{"model": "audio embedding model", "n_mels": 64, "arch": "gmlp", "optimizer": "muon"}
Rows from block 2 of a small audio embedding model, named by matrix and row number. Rows with one number belong to one neuron. Each number is 500 + 40 x the weight over its row's rms, rounded and kept within 0 to 999. All counts start at 0. Numbers have three digits each.
After each neuron's rows are labels from the 100 clips, of 14848, where the neuron reaches its largest size: "peak on" is the class under the peak. Only what is clearly more common there than usual is listed. The data: two synthetic voices taking turns or overlapping, over music, noise or silence. In brackets: how many of the 100.
# u: gMLP up (value half) (model.blocks.2.mixer.u.weight, 384x256), inputs 0-51
# v: gMLP up (gate half) (model.blocks.2.mixer.v.weight, 384x256), inputs 0-51
# out: gMLP down (model.blocks.2.mixer.out.weight, 256x384, transposed), outputs 0-51

u.7:548502486513483530497489420472519520395449547486436453448466503511474439502474468472488523508453492501539517451427477475484551573522512452510570434535502467
v.7:459469449475498532499488437506482528485514517520491510490522555517523439474543522503510504473510537496413432490461559535487482487537496533488527473462488436
out.7:490469449562558491454478590487545526451522448550454472531515529480421494553442487537467452501491450519443545519481461341549482437497580549510439532506510448
peak on: deep voice (64)

u.162:489539467482510512544474455600520485493449530504565553619468498515458529511527495475507520479526482528517503527532578506485474476489504589535468482453583620
v.162:529547537541510453562479554531525517546459402508497484414489590488476479435490490471514518481529474448410549439551476560544487453570436537526488514453492515
out.162:433433408533467516511524516508502533543499524455478551465496430588499499459477545613561483425479544595522517433584513501444524419502528553452470531458427474
peak on: deep voice (60)

u.249:476425489486485513430522494433414498546517485530547544540532543497546515454548513468433484567523437537537426540541467501470499436451499481424529560503495531
v.249:458542537465538521479487508548533493483436544554542567516547532503576544556473530403484515407533525533452508496514482436507522473579554500544472453521573536
out.249:512511500532531498595495541532497501494496450487476398477454451513516592425451523491564507463607432506494462495470461589520441459470415495496478509498492503
peak on: child-like voice (30)

u.94:518432492522479541460383481512581495459438545507511526494524529525506512510522424550520541491498547484487512491477426431472568522475547532488488525560470500
v.94:445522486458492464506460437517485461451548460392463491588507491491475490487482530538534495596495465501530561499479490538517496490446513485464494477542543501
out.94:504537465511479482485418479581559499468504463523490546524523529508464507480487574476544478467537607475605560475546546533540472476457461509554502467424509423
peak on: child-like voice (37)

u.64:514515480492543560516521521498496491494504520405509546472510504525506547439440499464528507565538509500542590453604496524533558522496539487528516575524511526
v.64:528483530474485533488563594458486456420498548581563409536482561466493498482496471457501462524507518453474497495519488515530499491523473465471457521479466507
out.64:464514435452473570496494556484524575598511500537472473513483449554551484519511496473453453525446478432431521511468490477513481490493470512518520549441486505
peak on: child-like voice (30)

u.48:448434489550546547513582481494554445563479486497469494542491521518516494477469529500378530477473516474480555476510448488422510590483497494499547476553572579
v.48:501527553525507516507547434564496434500518502496467519441487490522484538520515525546470501485443487512506490501480509483521434423412526580425497550534536476
out.48:467518413534569493573513508484485472419476499480541466521497525593527563475525537446522499382573530505499517487486553526523482592411515461552444525508444547
peak on: low voice (45)

u.370:533464487530475520507488553518517546489530483554511578497491464463518519532554524526481531500459449502569530454480485540515466483511497532514491512472473544
v.370:481506480435514461553501453488400548524418560498549485557480515499524502483537466477417504554503415495470491503527542499480464595516466519515500536528418491
out.370:493521509491536522464515506535562479411515432509486442465475510592504524451461504443464441564489522516585508474537487491455529498539473554464543471457475499
peak on: child-like voice (40)

u.372:525543589518492530500485528508447466487526521458499508510572504581530580475490450424517402500475476443480514459505491535496433511509527607509511483551483541
v.372:506456494512483523471530508510514559477562502514525518500493407548517468482477504450549480493524476513524405534535511450511494554473485526508491485500504471
out.372:481470466468438483449533483437530543492595495551476464579448575579460476522467472488498544476552545472463542494554531554484457493466484553539539464409442445
peak on: deep voice (48)

u.81:506486462496543472562498545507447457462542461475487510479467495461551512477468484558457555520482558439443483443496527494605524497532514463515496455532457491
v.81:480482517496501503488512465479498519437439528461537541461449519516469498511572533498499456506517484498505495518490463498415480515472490537454527478520477448
out.81:458467488451525491536507487479574434571539498452509444481454526440514531455477433438492520542553426595443543521526468490524552498468533493572471478514484516
peak on: child-like voice (49); high voice (30)

u.122:496544544554529508523466493486528453554479520517487466538495461530496540546571518479450467475515455498476382501465422574475465447426502491463478422475469503
v.122:482461396515471435544496469466477531540503463490497482570366486546460541551486527505426520603418500483508525453546519521501482472511494554518475466503510513
out.122:508483571537516509490466509499529506502563497503484477391570507508515478502496565481508490483421492566489494508517477539463410532512455522450564573465526575
peak on: low voice (68)

u.383:428492496450471491562503488552498485481510483485453467468505506486486491463540500527502531588484515501501473499459522448631430510486428470500472531511475522
v.383:496488505460546430479461482541440536500522479407532493506498508423459521513512483508551570505463543420513487471511552542482507565487457449549406463492469420
out.383:487553563516474546545545497458572499441555505466553516466450556577432496468472456515531515492532526462503498477479488504587515498446492506508569550456510464
peak on: child-like voice (53)

u.80:513525502517569605469547482484511469512505510489535584491522646513569458449469459475547469474461556543463535549546458503463503463455532421461488530443399512
v.80:529437502469529565536536373494501500483510482470529461514490428503547473554535467486509413497610503473468518452453468517479544497532538522476560507533525522
out.80:455570482502493453482523488450394473450515468561486531503559508498521488541498460505516511552558495551491504395472445474531474511403504592532426474549523556
peak on: deep voice (34)

u.187:421523594534394550534484512502513504450485494484486518468513561572503412482532519515548548499544524561433487527515466411469416519446495478497522526498564431
v.187:526499509541497443475511467451488447431520523531435578475451443512546489491497527550511462441553524496467483488536447472511525477504542583550489581458507500
out.187:547452561581475549455525494510538551515519463550420533435445559569564546529547406461539476542493548473460456514512531465566556501523490503497536597504499544
peak on: low voice (57)

u.20:553492475509531541532596413520516435570487519419453537503492482463430532401512479498535556498497522469485437555454431517566491560458480514551565561501500540
v.20:566537513478491463479512438514472467433521485472452424493438537468535472471505531479419471457573529483507500547448554462419515522504576470529525496560464504
out.20:468533460505532521499464511483473508571502517526562507443428487441530443558539563434432505528493547579456449419434507551436472554516489430470466519456526479
peak on: no speech (72)

u.225:482479493572479505537436443488536468496486483479511484522518394463489546440528486447445447532538482466515421478505404466528449545497403543545494493458562496
v.225:520434609583534520508455531493560437536494543509524492495550478471503525480548513482512522541481469550536510532427491453434471450526537464447543462556588502
out.225:552402540465413479533440431484500467540495437518450605499484472513529469502463474489488546546533504560427439538528455457459551400468466457579451433524473521
peak on: child-like voice (38)

u.52:511457524540538544533520577528487489576527478414481459497455443532495457487604552519526491481485510483472476405469499550509528525534521486472483500507467516
v.52:449451530490533526479451446487444488506486413457476426499477472471488464502490509493453461450568532518509469522552467509494542553528463542444564461528472465
out.52:476514512405467491462555438488476449555550503478519553496544497448457498563521421513455521581496512469489537537389557567496449526482500465463542542528491526
peak on: low voice (56)

u.186:420513470491511559525527500499479513539499493508548492503499491515484518525520515513512455444462483515514590532563496507538531563519525526485413509492485508
v.186:466488467480516547451515470572417501454535345430552469452474481508539438504473549576472556430466510583470503517481507502498527517512468474500420516454433463
out.186:524497578485468496449481491489406492561457545437519496537435488506532527498513494490471534517502563549464553489527514449532464494540522597458520490513527551
peak on: child-like voice (33)

u.235:460578423564496518513456524426572537425479482504504460452511503444537471618454417490420512542498521517476512436545498539519501426461496528551511498447589490
v.235:424475547504505436507450439420531487452454426589464475520465479476445492507513532486501447447445446486512501482497462539449526466539449558550570502549476482
out.235:529474495488466458449488508532495496488531470495443577528483435480512507508530553576535450447487458513528485513512548499555462517474497560476490459550536488
peak on: child-like voice (71)

u.205:462598531509526474521464530533499582493513409507558423543422453430527446536414446404467559486475502493501501499426511535465447496485460549530555471521501563
v.205:561468547494454500550488432467477483465444495518499460463576525515460515557537558536509496452470505498488515461521454563468487502483440585488422529483522471
out.205:509460465533563539452489446478478468514530466457411505500502462486472562528517438515460479553553566508508524503498507471527527477499492456527531578459543541
peak on: low voice (94)

u.338:553472458483496490517493479486551483552519479472416435478458482516582463546457541435503554496475458534561523538541460555510479516517474461534505488497532480
v.338:488547519460525550535562466549479510427467499479483429521547480460528520526454540507525524478513539517422541492517471525521555515476476474548504473524410525
out.338:432454466513496507497495495405462537503486521511490510440492518557425521483515491537447440502493546452471501503423444465567530556474464514422558492518533539
peak on: low voice (33)

u.51:472523506544509523540493430540467490548492438529535470500524553491607489522458426479499504451470476499477519505537475512491499476539504535479486530573495550
v.51:489484512463562548456537431446438446485465488431520519472450523405487421504523491468449449502537501524543465488570463431492511474543490461528479499499513547
out.51:576504531502420492427483519596556516418529552533486487509540518478535502451446497471486437530460493520507479483518499481505458484530480537504486508517498500
peak on: deep voice (33)

u.100:478493408535544563482560495528567556464459519483584515537572486509534485478459485506450551518525539516497500489546428474527470489570546454502588517564531559
v.100:464438551535512568506560457546486482486543491552440485496463484450503525538508545488478478499481538514438466547422506514489551475537487491540531530528493580
out.100:515444488501451464523499488544524532577593473499532493449496538562412495475499411369551467570462498516494539459501499562445498503516483486610497536426528527
peak on: low voice (34)

u.178:508444462484586424512455568468527490482423447518471537523486477491591517492476549538539464510509492517494449488470527521528526530440503541466468497493517500
v.178:483531446485524519549515508503479502478537501541484522531515474489563521497506506488510595458401523468491511471548489498515548432407529481480439536538538501
out.178:533455534447472540507497433436540517474563447546463567450526503539519444532550532513440492530441493520553490473481458469555500485545492567464538417538493502
peak on: low voice (30)

u.226:508492431537523544585483515457435530547509430460494535459535512494541509452543455514545487513529398519546515581474558400463455492552512510510463441526523466
v.226:496456493508465539476493499489521505526501502517571552511444557512460471515503526496531474520457543487507559502529543454535509580523579484515520580417513480
out.226:455464488398464483478581513515466413434568480544475458578508505457468510430502438560484515499512504424518479524521511537514542494494563487549534421512467640
peak on: deep voice (55)

u.318:476503526463526522472486522434506571488473465483530517517437548590428578525474504395427542502473530450419531494477489479520462548559536480494374541489489450
v.318:506507537482519443549507520540470433543513584513517478490546558468481459437507488506517509537521476522543469442551463468507511562559499387464472467527542527
out.318:495434506552432496447472498474581511527492504443451403506508475468411424411531466471486495495431483514460566462568559581491508504486476509471397448498531557
peak on: deep voice (48)

u.280:517492457509465495494434515462529535476482521550532541514560568506524535524482546510481471566471490575526554517488539517552504529448431387488458496420501481
v.280:529479523473534483488529566530524486560516493568540523475374578468516461462565538505525495547489531479521496487487445513499532549503482505474475534529501472
out.280:509492468493445515545495467494502526481544484460468524508527577470531511470485525520533410472442517428499438453592466526457490566574472488454380528459511425
peak on: deep voice (41)

u.155:459502527497532489545502450576519538488503480597468483483500506454378554519528489475477525469502467455510577513512518508516533486423472503493534561581427472
v.155:448499458493488535482543505480492490455505498562508520492414582483471470445522471429457543472523487480472502523536494502468541492487523491464456554510518520
out.155:468486447511483536373477522509483453440532520535490464577437432509580467568496519462550531490532494455481496490499449467587486515457540495526485488541499505
peak on: deep voice (45)

u.248:535552446461414480520445503437516518426515513498468518446577490500523491465427490463535429540515527492537410553508461458517509520444459497538448473507490481
v.248:481526463487465437440503474493549527517419448520523514462481473546479505507464554454511517425551534489554420561500432510487494463565478499432545487431471557
out.248:556475504592528533502592444464478500502486543487563505524514534571461468532522469475497525509497522477463483472479509543495577450409579474516523565455499484
peak on: child-like voice (76)

u.189:501515525515507427525478513554454515530586506506583524441519466532520510497560507487451482520544486560564597473518507537423611523510543488437523483493520457
v.189:569495407566502515503557483491508523504490467440470568493548505586490490473565497508541517473488461476551533487391513553495486471493453487481555510511472543
out.189:448464540517531508520525530434425481439483532489470522460513511521534522488479487456519457526480446499551458436415475494493592514513468489495476525483487501
peak on: low voice (71)

u.290:506552445476514508519553558526532563603463544493519507498488540495527520457505477484538508525508541431468506450559529517520475562577434522540552607464536526
v.290:500514524482522464601506510539499464458520474482514456559482428481540403487482497511531555519536511512480521519428510514471517520444483543452555495466522533
out.290:433494532507457516466526485503496486497496481601494475530533436532509515519480483531436446599506485572530508549379477502498484521482448466503501464510500514
peak on: low voice (68)

u.59:461455484525507442444474461545474537516531503510555549539472449506491494502490470498450560513547498464480541534544530491486485444531505494512534504503529475
v.59:548482520555454526526457535460521479492483512550548432508467450432554497483536544443461553507510462416509550512517504543474473511483597516467507493421544493
out.59:457477565425538496469538475408553456450500503416472521429543482515490505507481467443563528523571446595448498527523500474498565540538562452480497486540480494
peak on: no speech (91)

u.123:516524541444528496529509518560486490443459486513489481533433452540545529530498480432512485494502540494458519490499527490428578547439414533481548551532500553
v.123:467529472517457495563495511536396511521445472523547561482556508486474546435443524456493543516434464455507510582468543505532464453460510429490530466419468520
out.123:459470527525460458588542543543521475512490470483440494436519519496470524510501486572460503550588524511510526467499505419509502474500497523399496483526485495
peak on: child-like voice (37)

u.112:520445560525555463498526477496499547483430507499516540556494478587590463524455396516452504493503485541591508469530540501519538455413492534419491479529426504
v.112:475541548484474568470496521516486515472536518464480525401497482440407488531498530506517518520475545407472525545532536528513429535502501510503529459501519515
out.112:526520440508444498464554565475523466484552501511447527441522473429559509493466509529546523512499507411514564440465481502507507457459506483545493454471513471
peak on: deep voice (44)

u.230:497500497510554575501542491519507543420588530495518524501448493504515479466474530546572448523491489501455521463524504440493455565545485567510518495519541529
v.230:478527386436494428440486497600512528520556477550548525439578539479434462450496501477520444551493484466445503493517454430481453485509526511452419599453462489
out.230:522491437471488486487570482483511507589496488466486509568500431453454481451498572471514575550518470489497461503540508555501439531453529533508473512521450491
peak on: deep voice (33)

u.62:455482546544553549505504486531516403462469502419425539479502471467518478484474496549508509519446540456532466573574517512554565521528442524540435512474489529
v.62:491521539501520535494497562532468460534571450497490488495499481575477565497554497513500533492515510432562555478479511488490606506562483443480497530498462460
out.62:527525545517433529539541487482454482520464546567496493469584573474501501505558502482559575483488497478543459503502441570457482544468575438534467512606552480
peak on: high voice (67)

u.242:527471523480552532528520477535450532450509430541479524449491513548484413458571466516429494481486443524486395507519516550555510441467515498427537463542545574
v.242:495447529529478514473483486565427554528499489597543488457538499472510511543608467569457554507537489544484532437444527472553508534537456537535503481468476517
out.242:544531521489564439488479445466499452474391530463460447477544462472513498466518501458538495459486466445493523465556486495412566456479539517473454542495473436
peak on: high voice (38)

u.286:510521447499521510541472534512480487480499496558511517522501530544554548530475518555418409528537472474485502481525479528463463464497494605493547522535494536
v.286:584478492463418493445474538491499539502613519497540447511466540480515587550449475515452427484494535546521504527487504465456483512564482495497502470501465499
out.286:448464495527482510465492514436519525507510489532465471470504485482483536497483454543514467520489469476532415463598459480499460455523464531441561503547482519
peak on: deep voice (43)

u.308:543534500453505458536485478468482444547490498561513525450585567455493495500547529506587518508473495513563461507490545453504491479484471594481532495468610463
v.308:512495532473513493536454469467473584503560513362496463487494478471447477411530416517433484537502516575499527510507427467482507443559550462530467506560514518
out.308:496497508549551580464416485521519544528465494519544480471560450476487479580527511557517550478493508526400591493483484475458503410488515518470486444519540550
peak on: deep voice (50)

u.326:473482502518515542443447530503462474532541484560432559507507515540506557546493476469573414434514464460564570552516486532505418510433580529517480507487505485
v.326:524517523485488488545497513530444559554456488517392481563438489490494513513487454487474550520472540480537497588562455480577546495497458497542514490485533458
out.326:510527521457445494470525588538514465493532499486429437538550546542412431516526481499471454497418466464497490420481456502494498429565480418472505530522475488
peak on: deep voice (65)

u.66:540534510502498523542388514487489552480478485534509564539431445520452456464490535500492572485527463570504529498518477479517512488511541505552500501515511501
v.66:519449477471509527490483493512519529460555457496541427545476487502410431467469474486437595450543542533542519515570536518456533460462587563579572491454483558
out.66:477473479516482458516527548508451495483467504510464579466488499411579439509445519509502523488521442444463472514540512473480490461499459473469449486484403474
peak on: deep voice (44)

u.298:495513505542508414495497536544506541527442527441535507474485384474522479550470526464543498493482549427440508510371516506509524552531545535500538482447510507
v.298:525468508538503470478464433540478451501426408482434493536496495492440466544534460535450482465499530533488458513509574496461490545465496543542533487479525549
out.298:493505561500522523495435525466447458506528487566534515564529520529506582512474475466533469502507595466485513497506501464458484505525484528491531610529491517
peak on: low voice (72)

u.302:499542434513540496534527539507435516477582489529511458574482510441493543545522453551581531536490489467504537492544507424507504564532529478527452466506474416
v.302:405489424509521474555508438539496456465457536532453500515529482457509509525508488554532496489466495443509514526550503460505544443467510448467551517460510504
out.302:469478476509483422493581510505556369515521445512479519509490553528502483478481534548493481559515471497553522544567511456513427472439494452465509558480511426
peak on: child-like voice (53)

u.50:576530523495524591471489525467419456475502546488478456414427536582540511460436529529561450514506410506413464466542492466516448495516500530484468514498536431
v.50:557564511515491432527489527468528501501483517482548535504552446495448525423500480502531549505505500482535532494479444493535466442573566488483526464568521469
out.50:557408492523475424491502495408538470475430486577535604540569461516504507472509462483579570504498533458474492456485452508500530428477560522509500508517528521
peak on: deep voice (72)

u.83:507529451482504499484498529561434439542541422466431606503501513478550488515521490484535534490468527538483495533518462407519515519523521522536473506510504546
v.83:522494572388471447521443459543449480553503468496458438508579496487453503591427509515505500479502497467469424461482439550491487491506505470440529498466491558
out.83:530552511394510490531530564490449517539468489561430363579551494543499570553538526509469494532514493534463465491496535536507506463559496447480498522494447545
peak on: low voice (46)

u.210:462483567519483449571589502489510528558501471546411447536499542581431438490476512511521545458455516443460495511542440545411480399476541513550515510486480555
v.210:458483537517542503525448483462548487436532519464418555440519498502579552535537544497471532524385519564523453503428468488496579543607543497502515478522495474
out.210:521499512498397470462504498509531465558482557471567492525461495483530492494441475509507492425497443512538472554557467524473494507533537480486574514516578465
peak on: child-like voice (56)

u.245:494552402462491495516480376474490483477501522449619520529502440483485481461488623533452484502504498463435492480513457522430478496556523450549487542560456575
v.245:539519472479531536467415444465513518527543522498494510494538488460523413433457428462484514507474525488458433503505525457496529371460495494522512503473497487
out.245:499436518467524473525508524532533452512452555485540545476577463480511456510501478448440495577476496518555472546445533485500434553495529545441502452490489529
peak on: low voice (40)

u.339:469540514529401500513534457409537559547467490499440463490462551473423504471543512538515579504599488487486435497503516504514455505496496439526453475553473542
v.339:466479488460486451493551491494503515494501454504455455485494483606481503528447573488526544560493499506482470439502487524531516483522528497461430450582541538
out.339:465473402547450439519562466505513432429491525472523484469432462525493496475494468594489498542516548393531443465516498502516459509477556481526478548451531549
peak on: high voice (46)

u.239:483481503525510557492479544524417522462493552582512534467431465480572450488481467541499493488536526538515532559466448470488512518499534469535493488431604467
v.239:516553540531436447511515481511438486445455552543491530477473488508433540569548512499458405493538488485510510565476470545439440517487486434572463478545447415
out.239:513537495422463515526487485477489526493507508477527525516544519428514417435484522525557459483496523468513512435494546574539521534509499502489512498479464558
peak on: child-like voice (70)

u.38:504574485565524476519481470495539520516536497538484519583597469482532558531580515544557469532379427566494511473499575498489552489446418469482461508498484459
v.38:486485531469540485460504501547471446512529483521548497528494478599535469434529523494498532556537474521446517429472475544559483539485462547500501507492512566
out.38:493480474454524507467439479414446419504552518500505532450502571505430451487481464557423497561515513486479440489514511487498487532443468481507449471531487470
peak on: deep voice (36)

u.128:504483514475530493476553473458574497494528523497480467403448556491547430466508514532567516445461477587505515541463502518506492448455492571522588425480451496
v.128:440558513530495570553507560445441495471465538500430538488476458424512534496541461539468513542562471446472500459452410510521543487569470519542558521527537500
out.128:505555501521487429530432496510514507546524427547490500539419556536521484530456531502485463514470454461551471481528493562453510492516544519457487408517561462
peak on: two voices (27)

u.272:581513512494489522536448554468575590476527506507472503488498577526450461446505505450481507432438495543477488534471546513549475535493512483489476479560531500
v.272:460535474495456513511474548455566517552575580501489558546572477497445523470462504473491492505540496516439485542500498460493452492541388578520516458472501457
out.272:498495491444480500523482532481495508539498441595535469563471475508502452433436504558480489537544450506529569477482487462589470452445498445471521520544511448
peak on: low voice (30)

u.285:429462532435526471537507470543498492510502514502438435538494486498527485483491531524520478524593529450552524494506521462483577450536512533440513447478486477
v.285:478445481434551505509505487504521514484515492501498513427456455527457528553539518495474486465502521433461553491524471481520494546502504503494468467473543521
out.285:482481493480518534451419470516487419483496533527576549533523475429502494512531496497498575490507522461467535535468526501508524466493553518597482476520472483
peak on: child-like voice (41)

u.202:484542604577484510534484427475529453465449498494508548537511511557542564509576493484530469538519515544486517489532536488533462504489563535442555424494501473
v.202:444512463472509501476558500484495481524500562498517482511482490435464548451487424496490561532527527512531499469527551552522569515584515618537589468411548562
out.202:516425556475511511455472513494430567426438469484487498503520514444562500559513417446489488433488478503502465588522514433426446536508533540550496544597554548
peak on: low voice (81)

u.105:462495512486521486471425488531573525423504509568459461460620516449498533503467511485478418429519482452476468471466496480480505516537470488542528509522552472
v.105:524492527491518551561492551469445431499499466495514475542528522470513511494519571496542433514437490399565542543514533454549454505461513580477559599479541491
out.105:518426590461457501455569472483481508532444492562499515487535442542509533459465485529460495576527492523466534556513533476468465533464439515517552527492551499
peak on: child-like voice (36); low voice (30)

u.91:501505526512515493518483551463556483536497521489549501480496479526514495528503473494455568471529435526520534541482468514508497473476512470503487551532502496
v.91:495534436493553487463466517513506501466509486452485442403506528551441454424528528510526490571457494471489526426437476546503503484520543493411479539531601535
out.91:491440514571466497476580473516539455535487462497526545475463586552524513426482493503529453437475463523514474468449443483469561540495458508497508459453541526
peak on: low voice (47)

u.114:508530488492464534454482514502497550493487446504574523504519499515466462492513445453429498548573549507498443525511441485457476566576522554468532502478529511
v.114:516405521565422533513488523526563509485465494467492461470515497461520504551518508441507532533555525507455475578469483495473517491534487470461508501558514489
out.114:475435443455470552510469513550457507499436571507493522542403505573516499575488537464510582498500453524441504530471523476444488500524511534404456539513510582
peak on: child-like voice (32)

u.157:452509504533589521496459405516543479521512407510501486538496478477414480530501511537538513551512476513436470450535583482392495470502493506523557503433466484
v.157:523521562473483515404453550552458519539519475500449531506517547526423459461460510546424485565501462534461510465530454454511482491507523544435475482460494504
out.157:450475533482499506510474472510471480518519501485538576406525514455487536545453500460457575533487470480493440537430494504470600493461510456484504538475487475
peak on: two voices (29)

u.238:527530505498500489456537525474521511518449466487465562560465547555525490488478461473509516532451529444465539566558499515533541545508488510484458437503471459
v.238:537537513468523499491477496511469518534523468526498433556466460470496498486432489436564467610397528544556506478541449508514485551469539461531466510450449561
out.238:515531555540485518582542456461436473477427497465484477535516494537538456456485481490461490465428488513546494451545488484500550491477448467515467494450520418
peak on: high voice (81)

u.174:499491485506499508500486520535494559435519463479495524480432419538538458502518560539513560524464548503483503425455485467495504443452489516534500542561486517
v.174:489440538508539531491590517523540523441531474529449618469521469505534474524502484552543471565480498453510493492555525472490507516506543415454514471501485526
out.174:528443534483586498539489483459486503547431528472546513543523500499517501533464463508501502444531505529519464564551518544537457465555517503537519497429482458
peak on: child-like voice (31)

u.333:479479559495475459549507475458499443469473583509526458476426504465520436471470506477518497507503472551500520482560513495551522493535507586510445463498498508
v.333:463473474507471463547443407499587475564423560467475510457556476507472489568499454556492496502567553515477554497548489452463525480517466491456473545549522473
out.333:522534484536560531504486523488477456471503476546493497547453531420403468465529617483520484415491502555476581461490516525480478540439514477476465476468465540
peak on: deep voice (46)

u.376:512472505511576455427522564460516495548468445431475545503511512515481449525519490500534602520509499426495551564527489453553517490513589487448530546553498542
v.376:451597425531536567517454537532542445543499517490486541452593522488506550544573513548475416480514514424463531440545437513553496469513486531476486469590453507
out.376:579528488463599446465496567535482560523498550504482518483486457548545506570531462481445533448553500484490487501492498487454554469514504447515449487474516564
peak on: no speech (95)

u.246:448468496475540515523542581503511612539456459545445521569475581490548608524522562506534510489496501503528549447496529490416488527460515513476505535550468501
v.246:459476470479519436414491535441543527533539564509507480536502570487551489459520528519531424470538503434403521495483470539478553414451531535513508502543545440
out.246:465455502530443527555444525562446549561467565452535474517467428522512534491481541426470500414532543491485483489481479478517481457485544541482496588443428549
peak on: deep voice (44)

u.266:466533512494518508507481549435537481475485544467507495494429503483461538457470518516441547534498547512519500538538523612493498447477576516483455474426505534
v.266:531433484515423467572502512431521550501553633493513520453487492537490526506498493490489561483436484571453456487604520457526555500512492544528438453544504579
out.266:479480441562397465464516492483535515495504499481469542443529473475530528530524512496404430474470495500490449495518523523566559515486460471489481547538423511
peak on: child-like voice (57)